A small image captioner, trained from scratch: encoder num experts 16.
Rows from block 3 of the image encoder of a small image captioner, named by matrix and row number. Rows with one number within an expert belong to one neuron, the router's apart. Each number is 128 + 32 x the weight over its row's rms, rounded and kept within 0 to 255. All counts start at 0. Numbers have three digits each.
Before each expert's rows are labels from the 100 images, of 14848, where the router gives the expert most weight on average: "colour at peak" is the nearest of a few named colours to the mean colour under the peak. Only what is clearly more common there than usual is listed. The data: larger renderings of crowded toy scenes. In brackets: how many of the 100, against the usual share in percent.
# router: router (encoder.blocks.3.mlp.router.weight, 16x192, trained with AdamW), inputs 96-191
# up: expert up (encoder.blocks.3.mlp.up, 16x48x192), inputs 96-191
# down: expert down (encoder.blocks.3.mlp.down, 16x192x48, transposed), outputs 96-191

# expert 15
colour at peak: black (34 vs 12.3)
router.15:113113136151148105156122116160178189152133106171098155124081117168123116157113116152176145071108105134084088152100091143108135201169150141134115142170154129072107175158115154124109154142072109139101094119074084127124157066146107111113098147110173146074118085166114118140101143162107070108
up.8:173106126124127121135080162204173111104104147115121133151147107208149161208137119148107109082095124120108113181142103129133200065112138115097143145112153127101129151133139122119083161101151152104180077093160133144134142074100148141186094135154157092150146127131193114102104145186096067115
down.8:095135120107117139169148095128142168084110109122152130110112155113129142045163075131116098094181137103095106138082172071195100133071107107098103133128120156130127104130144077188113164143175169136151080161133109100136120168137151143127076144104114142143138153072137132148096114062104155104
up.9:151104120121125136229116123156203154165152105142091159131058099142107148132182118116130136076145134099158167167102106090113178110130157145116073134106115120120119127131128155130169091117118175131104120137118137149138184139137165122108131107096170180070147125082148128115177149132131129151
down.9:136185087189111161150171121086120113136068108140131131150175139179106113155088091136133109142094125123084082131175136079176151122100158124190161111094149145161095178154105132129125127151149144128056099191163086105150138142123084087116133110152180127118143157199107108207128167131106123118
up.10:125143137126128130156133139082123122132136149150132187084023131057152134121130107061099179124133093189151170107080101108147083159101150168130119145125112137143116124138117132118147117136091151152114138135175134106145100093126145119186156140147098057089109171096174169160164224140102065158
down.10:114133129082163120140143147151060070156149123111111134129139103117123134109115110167148146120180088141127112081102080082147166083157159103177158133095117109165135085114144064116155099144196079136079146160121077150141132095112162165171109162080097119148093176153083097106105150165095163114
up.11:154134138123125126112128126152131124095147068152127166087149170199143134130131111122079089094162100182174132115133087133166172118118113139180112116123151129135136179133130166137107116142080091152071115111125123215163139146140113103096078102113142126114144144084065114140124078124142134101
down.11:129122121167154099160106112075127098078122180104100168130104135111123148101136131089165133116084102084091153110160133159156163143125207136105122093124151159124147123163105115151171101110135112118174166119109131074101141122161146099119142172121188145160195100190130096169094096143059126159
up.12:130121129137130112141161142151094082185136087100126093188113183159129077152146119123092155128140084132155065091127076114154101144149134044136175135137158120112135128104135098192054122117180124124122125094106134048063090076122145125102071132109124146125129077182123149109161041138175077163
down.12:112122102113106108098101101115214114136112118123146088086206041106146158166124149095143158173141126147156098132126103143152176098138160078119086125172117149148116112173155177069123127155108078083168151142074083127182136134092117039106207155151174128082106164133140124082091149139091137151
up.13:135123119123134113111127140169141139163118123143120108103110160158190113136181086128140129109146074085066073102173152120137085159098096134145183128163168129127128128147132128223123175092169088194174123117108122106141156136097140134160132144153148112143080081135096020117131128119143084103
down.13:139112144133096148130151175149143101091117076095117130100137122080103107118134181093155130143151132074158137135092075096153185113113135099166117093089111119178088095139172094168102112173141082139128115153147106115106169146117153109093076121109171079128178152182111152087131131162165141151
up.14:136139137136129123159153086160118051117125115113122153133181102158130136178138192154148107192104117119165150101134096044152173164135157125097127099125153138131139121117129111131118105149174146083111103111117090168181118142042089145095160114101132207125147075121092101133118120120087095171
down.14:097098117144185137120108158126140113147075114141121135134080130144103134209175140113115120094067153099098179213180108189073117122168075106131145209100109114132141087120099113056187123137097130148110112100096103116159194124104101090115125097104083098139096081119125135135107151171188150124
up.15:110093136131133116110157108138141159116126123140137166095076091162168138148143161111088185077124129082112164137082129144146135156144141114154107118121105124154112135139137106121111158109166158101164119155081125087141149105175119056130101122169119087116108113173078177094088126080129099124
down.15:170142133120132137122081128097143098142137166117090077133152178067121144172116120132134094145126136149143117122164122085167131106063122106109107134103108077104156121107093099115113080099139136207097203137186079206111102115096154149134165066095099116140162149079185102167180106181090153172
up.16:113125128123126145083141074103107165166161167122099166123109163186133121133098143138060102099082055062129148115053130177112072123140125175120153138149130139137121108137130155071203129127149156186093137149116158145115134121160106113166073126154153153085125074119160161192148195177125144150
down.16:097165140100108137076197140127122155075140093092122130128144160116119113114154088143108165194164147085169150109116146138040091125126081150139139141105113133131131140157138149125116094126169130147115103138175198142161138151135188128151141150155091165135102080079115121188087151130184142164
up.17:158148112119122128058154170103166118119146139125170063160078150115139173161128142130118133088125175103184072137141134057139153155152112103171149160104123127125139148110129149155118065145106202151172106132151128167179137100170115182126096132119101083151165139124143086116171159143152109135
down.17:128155105050131158133082118160091152122169109096112132093167111125127096102119100123107085175165144192105045115128137169156063117105127166093100156121115143140132115084147157147087227122150096085126130141082112130137115099080110165116148178147094188130169124175088143070107099099188189134
up.18:109131121131133153124188117088155110147142119132083036146058184182135140126133131101100088148107121107097090148146199098122090205106112106116157112113127122121123170134139116115120142117151133139140116123146133161158138089140117211167129129137075143143086159117066094120098100121169168115
down.18:184119162116099153143100112109161119151106089101099175091142144213138158094153170094104123163162113150168135130170084190152086122154127102103145187113102152135159135138088114119126109161157081138148158086069176183070142143133137081074194114148109082100131156102126090122168125150147137153
up.19:106146124119131122095133231160133092075154169108155172086112093107107135192070179151188096175136102129149087138170094111150100227128142130161133122101159116122139129133131112125115134101135094109115143146103111151123111060096103128122141169123172116171116146131105105123078133104158165212
down.19:168094138145152104086093094123124160131099165132160132140117145086109193184110149115103135154116092088142152132135137150137166099143184089122105142177176174162097103099137120096120074193155126091157154068172178171161119161110140199166136120138146166095105075166169118096176110115081148128
up.20:109119114132123136123099091115074118159125138148132139136113086082122124164082131084152079139094113067179161125159067118169145100030162161131122181180115117112132139133127096105128188121187150153168163139136134128117146128086133166115149124107138196143128096198185130123169156156181150148
down.20:148100149131129104095086167159133097139120109166132169094105172161138144179135143150140083086076117114051057089117133139130031146185098120180134161155181121146077211152167150084159127151092108120104119124115147097136122095114104163145128163115122137112085173114128133106156076119119103107
up.21:076117134137132131134135123072121105160073165161107174101070120121129183171145140092066097071135112142158143082123097082103106125129128064069111144124138134122121149117128163106176133082186108118108136113136152126128117131078140106152162147123179153077116061139168098159199158160143146158
down.21:101104113125118108064145150144121131106118125125103172136136086105081077107091113174138176154103110121105132114145165144113116145155089148176176128153129107134100098127161152121161145108093054128070147201146137151226167106116156202170102167181204110129087108127144092124074147119135160137
up.22:160123114127134146052143125123158131115079094234116139055083076049130123151100111199119189157135150120086107172158113114052156084093141107146128128093103119118115134143125130100155124131100116094133171133080116113107147090138125071174145081160157095173112160169120144185111164135143154077
down.22:147132118138103140150175156082132097122151136142152181154157113128120097104100182109109068149098124125171131134096142133139092135087151154088078126173099135123122146113161091182073142125112158105156110172102143168146143078157134141170089154053105138130155173125110156150138118092227127106
up.23:131144140142134121083097153118154145102130098139084141164115099155110178130141118129113143089120067096093097119105078102140115142147127138111110120127145136149146087157130144126136116097155185092155100155133159106102097120130149132157086139054085167128090159095150143052147183146118096126
down.23:149147063126093125179181091147112160140163081109120156183140159142128104113118082072142149138142158121135153090076121067110129122116135135111137167121094145132125127181156122083125079098073126142125124075141122110215133135146141150181128115165138121155128118145106121058155176086142132099

# expert 2
colour at peak: grey (50 vs 20.4)
router.2:188146148120123118147180141134140156081154152134196120105108179125096064086107114165087084125186208090118112139157132104157144055148181129180188105068073140162178130136107113214076125158144132179140146131083131179071153158119181137147127141160171040129113165106136092165165098080205120168
up.0:132121120117121120159147208167160122105099131158107125144158068096152162115157119203206107147132112100119098146113187142111159156097165152117118098125163133127111096103119129130134157069079160139155124108072158057155132096151106177156140137136164148087137153081144133111118099162221142225
down.0:134097127112172139141169153177173095132207131132083175110128156113122099150131083119113157157073134133103109135150139096150063105184078111115159138076116081034148146085157149139200126136121107143131103159135125181106120142111076163139133143121123090064157095140186106158139155135152107170
up.1:136138114126134116164138113150111154129159135144158160121139170147069181167120092131058156135110138119113136102093067148064178166164081124136131149159104113103102106121127173075141098133189120087108130142090112100159103133133215091129168115098070087115104135163116168153191137118100143117
down.1:107104099099172118166108142122111150142114123133088123123094140130120113141136110123101152207128154131145114190122162188139096087107128119045101114183123121083106110117167117128127132077154154127172121157108102150108146091155134062152142184124081116101127134104118098091086106182232071126
up.2:071073134126124139167099118127143182171141095149157097125154130099133159135137075112158095134108170066150113055148219127121105114143119086060148117067108115123115168121128145103114082083152120069081190144096131139123123167114150202121116178112172130113119106147144126151174108142113101140
down.2:108153174131127097072109107168115163087198119141129139083117089191135160130189139120108145108135166099110104126170133117170131116161191129163122109048091151144088145130124097139183136123100094089149127157112099110098185157132136110085115059133121109100154129110126134084114102142122097145
up.3:099068107115130131177157188186137134098110106106132168100128184124073150105131144166148115155107146168020135142096133094104133161202175114166104169155134123116124171125130072105132142089045137105126105134151118092156164126143136158115140135100159091117155138094135143075142129143079114111
down.3:125142129116173116094117139130141124060169126143100140163110150130124146080169117134086145153175129126134129183132115127191111113149216152143158076168119139096189124110114083131169118141117155099108123188151157147174115149100172114174064128093122166095087109147170084166103091138172124190
up.4:150108119128132147157172196118144139113123123193166132139141123121179103169147145110128158123156150101096155096134107123116174102125108154123130155125109118120124122145131138133156140129154125121144100121089049141180141146070101085161097137127111105134052125192155087155138104090134100104
down.4:152093086127182157177128106096110172043142091151161140143135193033140136122099127152117119135110113111073104151114131122143136095142175100105093143203176119088120109104155095147090166097090205173097189089135119186137193112148145127161092130160154116132154112113146158094194127134120102169
up.5:100124133133127134213159152112171198122106188092103144116124123145134140124181125092189135096139126126131134056116103098079113169109081123141087152157123130154149133156135126133161131108128190082186134118150190130137153081139170134122130145149125186156086129131109076131122082064136138096
down.5:169123158177152125116114141131122113082117153151171104151091069149159155159141087177156126153103118081149123107168103146116163112071151114110145100103096126172133089137108109102105188063144118155196095200114127136127108095102100195115140150122148188117103101133078113101152199107115140107
up.6:090145119117127123092178128136111161221134140120098102132128201056156155121171202132115189107122108158138105079132149154136137138160129114150100178134152123120112106109124140130138113147170096091129125127127115123116134087164113127120079107145134113114122155069102052112138109128057121123
down.6:138127106138131114099144082077164100114122039033133124124126140112140183143114059123128118137153071131156112145122084178160161138125146128124165143126153067140099138051133135139082144135102166109127133099131139096173090101153114052117079153103161128076152103100152127146080156180145156172
up.7:116142124121122122078110120114054160136116088113151169098096106123197166069145156104162136116119120158152061108107115125126067193133116074118108122144158122142128158125134115139150129077059117104155095086145134120095129124163104182142107124162126111146110147129097179098152136127105097145
down.7:081156177137156098123114148101069090138118125100160118143130153124152159095062124144127059141072119151140111144089122048123142123075132149126133103114103155130127198152103130117091110096144130138148091115158131169132125167074134109132190163069139093078118133148134110113142135143086122131
up.8:157137128121127112158088127135125121167123151126117154123131096177125166135141115199113142162169138181072124109136107177135133132178137127072124101125164140136128122151126112083097136086086138175192111143092107078139067048120081140126092142184151097129047134165158152138182066137144111087
down.8:157116119162095123177128118083119109118159133147191163107134153133127172098127205177142107068103131141147113112147149133166154154137062111087098138153141158087057190120156115134191082105098144102101073105134136119093133167136090042133058080140141217112188086156122126095130089145117092165
up.9:145072109124127119092049104166136098149105115080143174169108126087179142128098041172114167202150073121095086107105096152122140125151101224121098159145137131136131145145130121134139113147113125160110147125178112095114101105212123152075130127116130124087130113064166119104167115141140145119
down.9:119149165135140082138128154108069120126128140113173120073149104141205150089123104179099116119156158133154167145127036111090182116116157167122133136092100042145107116153109087165187160161073109141125102149102100133142185117101102107117126178166110092096134195115107179096140106182201143170
up.10:098062098124126154121196153157117114178130085194160157140104186133155122099179146117114147089121158144134078126151095176134143113145115153167128130130102107095088091111126127079099102160155107117094146115146154059118110118149128139139109151071123088135100184119094101159127118189177113097
down.10:147074070088146108143174074125131151139127180093144129118105080118085087202143150144147092159134092083138172176126088144144117113090150143199118074077147053074044085141121082116123125152152131108135117151134126096150117170131086126186127149110103127078077164127173076124146142169093081174
up.11:127092121131131135101115160150183138188124102173101140118096172115117109091146119120191171094086053153092128185079138138072121111149101154118121101105145110124127159141138115160101161101150087153097084134101142152120147104164095103125069118111129089135064220154172125135197129096140093099
down.11:202129114157106162180047147128147130155066175157150112133145123086125141174130143098116164162099103135121102097097117080070085086072165186168068084124114138105100140145119157159144096138062082202145136048141129152128148139155150188169167091166161116090083133143073170138130130104107174087
up.12:126092112131138141168094110107172126092108119134111150117128063077108108144124166122162098133133137202136151078173126189135102080127095154067152146161118107100110132145133156106116091145159190111108096175181175085152129099147130154114117112143154180196137131175187051165107140096154143131
down.12:118130141157153126190078079109092140152100136148097126137117183103105144112167149097144159127140079152149178144142152141162076087148177169103155196121099117096071146119113113168080108084074177104099111111110159117126089156077095077159204156078161182090181140093146112183188067106108050161
up.13:140179122129132113190124145126102100131112109116095171121187116131136149151088132139178187103145139112084166049164068090123176090155100179078099144098118114136123147129139111091171140143083116086099133127156132103158175164075040135114120133139104150109125084131176159203153118104116120060
down.13:120098200120111159148163109149131127125204075120064105144132128179107132100239121110164178142111128145108089092135167126089108172156115137130196070083179148118150093135106115088136094154154124121127122144154110110130121151047142116168145139155124175105073199112181097129138118077167071123
up.14:136114134138131108081146136171121163168097161142105249165134116137142119137188118134142147142079121113121145080138107175142128101122070040149157093091100136148123121126128121115147104090129115137090149163113100151110123119095137124112134064166091130106094153167029110117155131162113118090
down.14:103103093123105135104100145115091123133123160144102099133123063112073168135127144139120153127088116115156150110161129136121127143124099141117146190150134184152118149136086150152227075126102120129133085094174064164160128152143145175103177151157150111137074079106139080074083099078133101134
up.15:058087130132128114142169169117044113155142136150101102072159149071224165115150116145148091142130151199079111130183141076140140129143197096113117097125137131130127126120128078138114120118156133138132092107178130074144109132104112171119116083142116133109148234136034122077188089111073205126
down.15:098147170166129087087162105094119151119132156170062021121135171119130128112105137101087097122160069085148102091120169149153108117149099135143139134105108136174161112100175120138152122124149080128107144159165108178098182101170135163138161090066130099092169132115147133157163091187105120150

# expert 8
colour at peak: brown (70 vs 32.1)
router.8:175125166118082151153097128136127177141163142085096122140127152170165091100102138151068133157137132133126100157152168102079116090096072200135095095094081125156144178113155193093095136080170127159125129095141125165136103159209141154127126096167189135131181082080183136141129136102141140097
up.8:086128135128125114101158135102141127161141102137127100147110138071149130168191059101133134087115103097113132130137089118076117225096141095079188124119139141132140117108119135102105134119160101154175181146126205142115204126094133148137133166120116100175080117189165134107093153109153150184
down.8:156126178123106133097158106175101130094135101059158106126194110104122102130174157158143170180121171096167101147149126172095189098154087177115070105146130076120122108114166140137133153086113170110114192124148123156206096141130158088105101142127063128101163050109076150140097127105127115165
up.9:084111120127134156148180151133107105121088054175127123097077127167136176121202114155159142140137122070157135183188106186111101186142103145118120100134130123121109087097127111130150145104157126110173182125113161110130174113168099155145188189126068104162139068145100116124114101130112098148
down.9:120105149113126189113122129135139163077104097089182127115145171092137201102118099132135154136127120152229109158106110112110174125090101059131151066141096079100133183162083154148129093150089170155180158148122146122094157106107126108057118121119125125142133187181127093183144100169171054121
up.10:132095127129137125157080110136091114146146150087137153169139100094091076172126134132130154147084121091074143094158157093100143118170192111099162112095098117118120124141131120169126153141127099135168134128083078153177132184088133110123181110126214077108152114135117116100178102103060137148
down.10:143146148162137196131055148091168142086129124119144093130111172129124151164132163176081166128109123101178124180151128188084160132152099097083104138094163155135113156114103130090109098139128141123121168133143127123109105142100186175107107150136085115138082148066065122150117145118177068104
up.11:119116128127130144126105152113118108173105125125132112162056144127176149104108183170160142102137138059094113180026139124110060117118160103107101112112092127105131115109125108142157212137112097082169148125060145160058068128149161149125101160100158091141161147067158131138160155150093062169
down.11:142152149079140141105112127126179199125145070110135122118152160100118133175105076126117200124072089085148095147117147136077132175114111095102121121133171160038191144130140105164089129126181116189139174071131110161130158081099071178118115131147112116077152172111172156083115101110150125156
up.12:087132118126124101145108142155142081179110110124128145129125087162096149126116109158142089081150159188035112177131137112086201162150138082177111124116145128131126125110125080111123135159133136082122053170098133132105109111111121168090132116134140155160179134165057060094106154197108174125
down.12:116078053145131148173181162115166124128124142170172128124120157143190138087118114072176087160111111164169091139162137109180150080145151136131131184165120122127135140161112122135082118120162146119131123157055081170132117097172133110120158118128107131082077082092158080154141132149128143148
up.13:124104126129122124137171146188118154166133109138114148152172122097175108105189144121118205110127130137084121056123157129137156108149105122166093157135132137146124160122137127124153100109143093152154071113145127138154150122162102131154167062147132158146096097114091146075135135076127136112
down.13:128095096132122120150107170185171127136139167194112143178106201124137095143155146144116104088122096122152078125170101107125142125106112116102163082129146171152155107102094110159184149123115140163128096144149167142107124093122143104135086126107149091148171086125145156122106179083160132101
up.14:126146124129129087110135162132098154086133087132097155119099060219171145171112074151151097113092125046111109148110075069132099153115142112099091132145151129123135169129132142160082170135134137165181158165133108118133160132139139145182125107155103132119071110178118129132209143174161085141
down.14:083128086154165098115080154191112102102151090164130126129054061135086117126134175228116182091137139038119069157160113114091118160114100088153150145145171115133089147127108129131130150171141081073145147191065122089123125156122135138145129188137137188157113129101087139138143133134122079140
up.15:124125121133127130117161180076154097133091149092089190118105134084078079104138165215133099084116123121112159127109143113133122133127191147148162123169128124136110146155124151089106111119088133115139121120081110119110130134149038165082173186108186159161105116047124078143123115127161142082
down.15:104133124107084122083115096155172144148166087104148159138159133121105037160086101061186126163163155124201128109166138152181126109125143135138156107124118150123159137215084106156108155078100068110143138096116100080096098118142112135032076130089152085123141145121156123091141140082167142120
up.16:093086142136133131110152138128125123107112106148084112116071116173112127143189114144134131101118114119089103110094162082095108154108172205132129093139142126136129150129135128088179183066128073121102094111128090142115093100166145124111117163131090117096103136172116138103114116034162091181
down.16:145073168094125127112133150145135129143073090160175170098152125132130149137125131147136092147110111182053072123125102135082142130114107076143078199132148194166098138125133141122104113160081137121132159158107167094066141067109116121118109111205158178152139146088156183129086129125132118143
up.17:117165121124124131077138156155087164097152086095189094161083146164167171162132143114129179062169149061109044132069144136134141131067113136150172138119129132134125110113127130125101113133135128178123129159196133119125153082160138108166116184173157112199141113141130088085091200145084078096
down.17:110187092122137067146134084124196149112174168115103106121115072185103062129139116101131162132099125169162146114196075154144108087163108094098105115083168157129162134130140230109107130153172083160109094111142100099129164198110098086159132112066116153128120118177130118140134111161090133133
up.18:141104133112125110132131115127096112124115162134147142081170082148139138112100162114129034092148116118146065108169113156109119174052170089126115146104090122149131125136127113104082137175077117099179165134105097085149166059100089141108205128090139130122132103079135104153181117141191167151
down.18:143143141094133125164189123088188100188088186205101132073091131152134097187118166093167058108114068163134108115109122096137091157104113133193143069166135092154157103143090145162117118137071173141123137125136192112169101114184136142119107119087110129175175146137115099148132134075187075154
up.19:099142139127128097134076170107103113176118100130160162196113115113111152128099096118116076059126079177154141034123126082168112084155123031202136127144141131145141152128129155128147078138136151112128123150104138123129154116062066142107169177087082112214129176089157106125189159123120116163
down.19:092105094111128142110153096114065081097145115189179118084103125126192171156203147114153050152132127180137157140093123067136103145180122111074202131117118139110179118122112130102116126151179121191160119145090154151157103084074130156090119158093175064133063156164134086165151137130124168169
up.20:113082131117127124164187119123155145127142109105125207211139160111072121117142115120147117101088101111093077085153131134111150108094113056154111118128148122136114120126121120047131086120112150097107129134150202090162147161120186088138120121105101139182082105108136178171176169115148173120
down.20:151114151141133141152202097110208128131146122115173128124096114115141114126147158053129137064165089115136153200147130155101133150142125165151135152087116114120118141113141121151114152043099121153095077123155145154129085138138102106119101130144135119133119121086063135161063119120178132146
up.21:102102131134135110112126112107165172110086105128207167099153148120169152118149143163126136133127108153092181117085170168114136198073107061128100154153115110126128131169130124118093183108137121101161139141116108089077134052136152107136137131112130060097146183180125096177154115157109023135
down.21:141068179142123103123135117081176099138106113098124086110137077082158128161181059079142105140131146102123153180190181125116146159115131102071135155140172125077091081140079145129094160098189120145106177155099114109097143116101162117115126140128128157079159088135157186225139095139096125124
up.22:122154123127116088140119178139176152124166107152144101145134118115120128154128101126124098032100154111165181086118117109118188103124132158174146155124141131138125116100117089095172096125212089050075117118136169127166098120105117153116123134139069174084142120119209152097135121082182135135
down.22:105137130176127103181114123139113115195114099172146135102128141127111112140123151083154152061131106154169187115094125162141131171073100191141161074145102065165073084120145176170151119122112132155112140126109174141134151146130183154186148157124097047120185139098070101138097141151134151122
up.23:143153118139129152141119136118041087151107107190139103132146139102107123116202153101099138080123142125150108127133119137157144177121155107127075114149137122145122099146135105125121132143132100195127043140118125126141104153210096109168104091092106089149089140144110192112177165164082145053
down.23:174139078110118108142129090135137124110102102172116098099181164135124105126160142112136170162130174150152192077056083107176094098191171055124118131114085141151141112165078125162138124154164114090152089086137096091116113099195146074080113095148188123116128158129090142131080166116118141156

# expert 5
colour at peak: brown (60 vs 32.1)
router.5:189159101108114112136203170131100177048141172110178100107103173138136097054119083149084095148213197122128134137161143133121119066146145107124208151134121122132129104093108135204110083172123093132124143124126119139110129131119147153132155161179156075127132141113144108192152110068165096148
up.0:121120126126127101112129082124195154160108148123082133145124153100087119098124120086116127139081092068156134139105123102195150142108122171165136138146168140153115130150129105144157033086151127096085133140099111124118099175125150191174125114097053111159069128067109136190157150161094124098
down.0:134120175139148087130171089139168113195084171058173131200148041139086127147096122107190092145155113090110098105181053116195093135089096152108094115109130143160121146122139111070082143146144104131188163132150190112160112117053150076149134118115136123133099108128161126127103137097147130127
up.1:148141123126123086109141078186082146086098131205074130158212102065148132140092090147095104118152112102092144133141165094126173079157100158068071147163166146145129119120129107110103133110154124106125156062153122209111094136108106149102054058158144143142097130115124162148173137127105122116
down.1:057136214163157140146160123143124142112111149101175108073085150157110147079066116143171115208109137150126157156142106123132176157096134157081153158144166161137141138162125144093100142110093105158115149164146100068081102076138125211127158183151076100147125181100126141099097101105119124101
up.2:184133127123131153154153120111071133146128097096104157162182164160198109081170162139095119094129091096065084150094091086139084049122113148119111115145118123129125146121130138137199124137131127151193120131137132135171162199173097140119080153116121080108121154112098117160189148163126098144
down.2:100085083127156121156127100133117143109110172131040163183204169116113104215106123165120151132089064122137120097117117083103082153126114148112155139099102092136138167141137153170140170153122144153124191115115111175160081123137136103087065128114110173102149147122142089149140117146167110169
up.3:133140107122130109156158133150151142121190095170152132153147076123109174132147093083091148115122101090124173120060123145174140125161120073161124134146155118108119142143129092111164172099137135150103117134154073073133142138122138146165059110121107178116147187146111123119175120102094109106
down.3:093123136131069112091140103168097069114125149139064184115116118143149120077152153149085144099097086139182107137150107094088179170126125146136138080134179150102077124109146162099076082137118157154176144165168144046096129160157171131158095130142140100136135139082128107188114140168166198124
up.4:122105119130127116131141158084118165144117124184167127099163083077138204123144126189081139139121133122065167187134114141135123131198156118090112121134136130114121092120129132095124123119130125185119133118115134118148128117107018136142162123154079154136133217100150106094175108107058096098
down.4:150134204163120124152097101164116167164149147115209081166172122135115151087092141097131055081152160141136107136137078144110125138053130138149149183176112090134120125150139148164105114132129102121131153089097130096085152170072172175158090113138112127142084119134156149089137104136165143102
up.5:148145129126129108130125090187110194122103128198057121113149170079127185075121113187185117120110099173114095093153118077111107120158140146066168129147162134131138174121133127149174128121112125086185187129137107127121193107074135123132163176110164087142084117181092039148161156173068094139
down.5:129160141128082157139154127111115128102126159075137077113088178131126093053138100142145116111104147187115107121135104149179103106050096113146193147167098147147189136113098188144106108159150148137161160137122124111122122045164118166176111152109095110159121146073131098166150155147129131087
up.6:159157128127129146120124078088142164187116168152173117157135088101152139129156120058156093187177113098160132035191067162134117106085128061128133150137132137132128139131130150066100167126058125146136132148121105130137097148084101172129176129150186103114159070205104133108103122152111146124
down.6:105125088179127176055107160115151111146132136074193073111117145103162107153146125125115159149082142090114124100219142162187094159097130138162161137157079131068090111151148166117158124115171134173097136115124126129083138126110101084159120113150125097079099097104104163178114115104112155143
up.7:095134117129126136173122082113145147189134179094077139098137131159119126064097138168136140158085046121160129131122187149102095160163091139159131201116129109117115119135129136122125094121181113185107140153110170144106162130127134180151128084107127161139148121100058090183158087158154121120
down.7:107189125093137080085155171152114127168119075152092145142119160136162154079086141075197178157191095166176143104079183083111089164125166174132114151168144134133088109096112119127117084194116155174128158120166086112146101119146157119087169172168109123126138122072127135128093163077160099163
up.8:142153120117130132160096155081087080081092114156124116127119133087097157112087145213110110159117180125131085172199100123178152116126119128162095181137166134153144151161131151076186100171130139081191088140161063150109084087133112106094168090158107172124056103187163105101173113109165090116
down.8:097067130168136195129108155118148132145138164095167102121171175090146172070105109103111087128094079127165123107132087134114153100105112133079142122129120162142155178196154145138133149110135151129086121116160099106183110080153114176183100085107161145159181131157147164128155071097154149150
up.9:117100122125135123138127182074071073114138113175124106146133149114133176153144119174146169141128150128073162160087117160144091133156130141089096109138148120137120099154139057111123172083143176150169120139169128074131142096154168098163106122179064163104103171083189155123172164139119149156
down.9:120126116163103166146151171152108153128093136162167119085136112126131129128099201118136070159130103122072118122092213119125169131136161115119138189176093067122134109168138181105102162116149115161052133189083133187094189205104093181089119147138137168073125131064117094104167125104130126093
up.10:096143133129130113164118133100090135198115148137130102070096132157107109106084165226175079106156132155096086169148163106103115181179124135162124130129147129139138142149130118140122103096121154070086092133162137100087131111149059186138117116098124163171145119124064099122181135117100110097
down.10:074139140108127180111096142150138083179158128116119170152138137104118101175089139125151109174185085126152167108075131133135194097181129159107190087135200134117135147151081172167068122162088131124154181093090134169127142075139126116082131181114101125166145134138143136165165089094166156143
up.11:167190128132126110098091088109095172116148157110127073141125049105110113169119114062152181129120180072125124111184147124116117091180146136109122126139162133137130146155125171124049111114155083145179177133155031158103110168077084117141156095173132084189105193154124155096155130103118154084
down.11:108116171159122150059103147152212132176150107126194148113089148144096101141174123061156071136103120090097134118109162135127155173114116107136126077112180173135153130095165152129150121143087157171153154155155192046155146163066081178120164067135165111156102135128137104091114134125164141123
up.12:157122126128130118103146166179172139143098117106179175153063132123118080130175104183172157095139092179132105120124065089106099189119096100154113152158121126115126136124130116103183119090089175165112081096101091123141181070128155095167164143143105065184099102087163103147089147152092140071
down.12:161158132109109161077132135161081111179134158163129104094126127150194105122095151104119088130119131146102126124142151168184152100107172052137090134111113186211149157105152209095165103164107090142124108162085129141071147144097085093088194122091149082079199056136107115100054105141135147155
up.13:151136133131124108096124162113151214053103120097156164151122173117144182069137129073129132056065131133084079137095172099135081152121128122129118084106140149155131133134130143129163080120115062166075130144124155194145121127154117157110105096123131105075039156121188161160102139103139095133
down.13:112134189096100117098110142125079145126078111210093048117081102108137156162165163134082165127172126158147095052168096178135143110133091155099053132121123156180162135140151135118067152143158154125143115065114139111182128111068149169201108171155108170133154123109128122129110150100140131164
up.14:136076121123126135159136186106078128114133141110147114194091128069111186153198086030059152148127112148139103169093147160158118122068085093116072120137123132132125122120121136126100072113114129110111150079138110141149102185205121185119175120138164118089148192076113165148121150089120087103
down.14:084142103138145140130132117147119168100110157114156117128166125065083095116140113178056145178136142061102155109143122103118191104139154134119226161181171131077089159142142122153190080117109137124109065150063181151101157146145166177157116124165109133167070148142150113083114137086135148114
up.15:113136112118124109102075109159115191097156092206108134171067133140125160101122134188111070159145128143065119162141149104165131132107136102152132131137158135145127145128126106091184053110102174164177143102142058110166131087137095175136074143129124114182114124133130114036151117159145112105
down.15:166115189139095120189105118086101125141130150096109193064169181129104117116121133153087092152134140200157099151162147094098078120173111156163115132098097111130128118139115126149119133171101186136077104113142126110130091035156129063109160109160128189114146137092128145145138114119115136132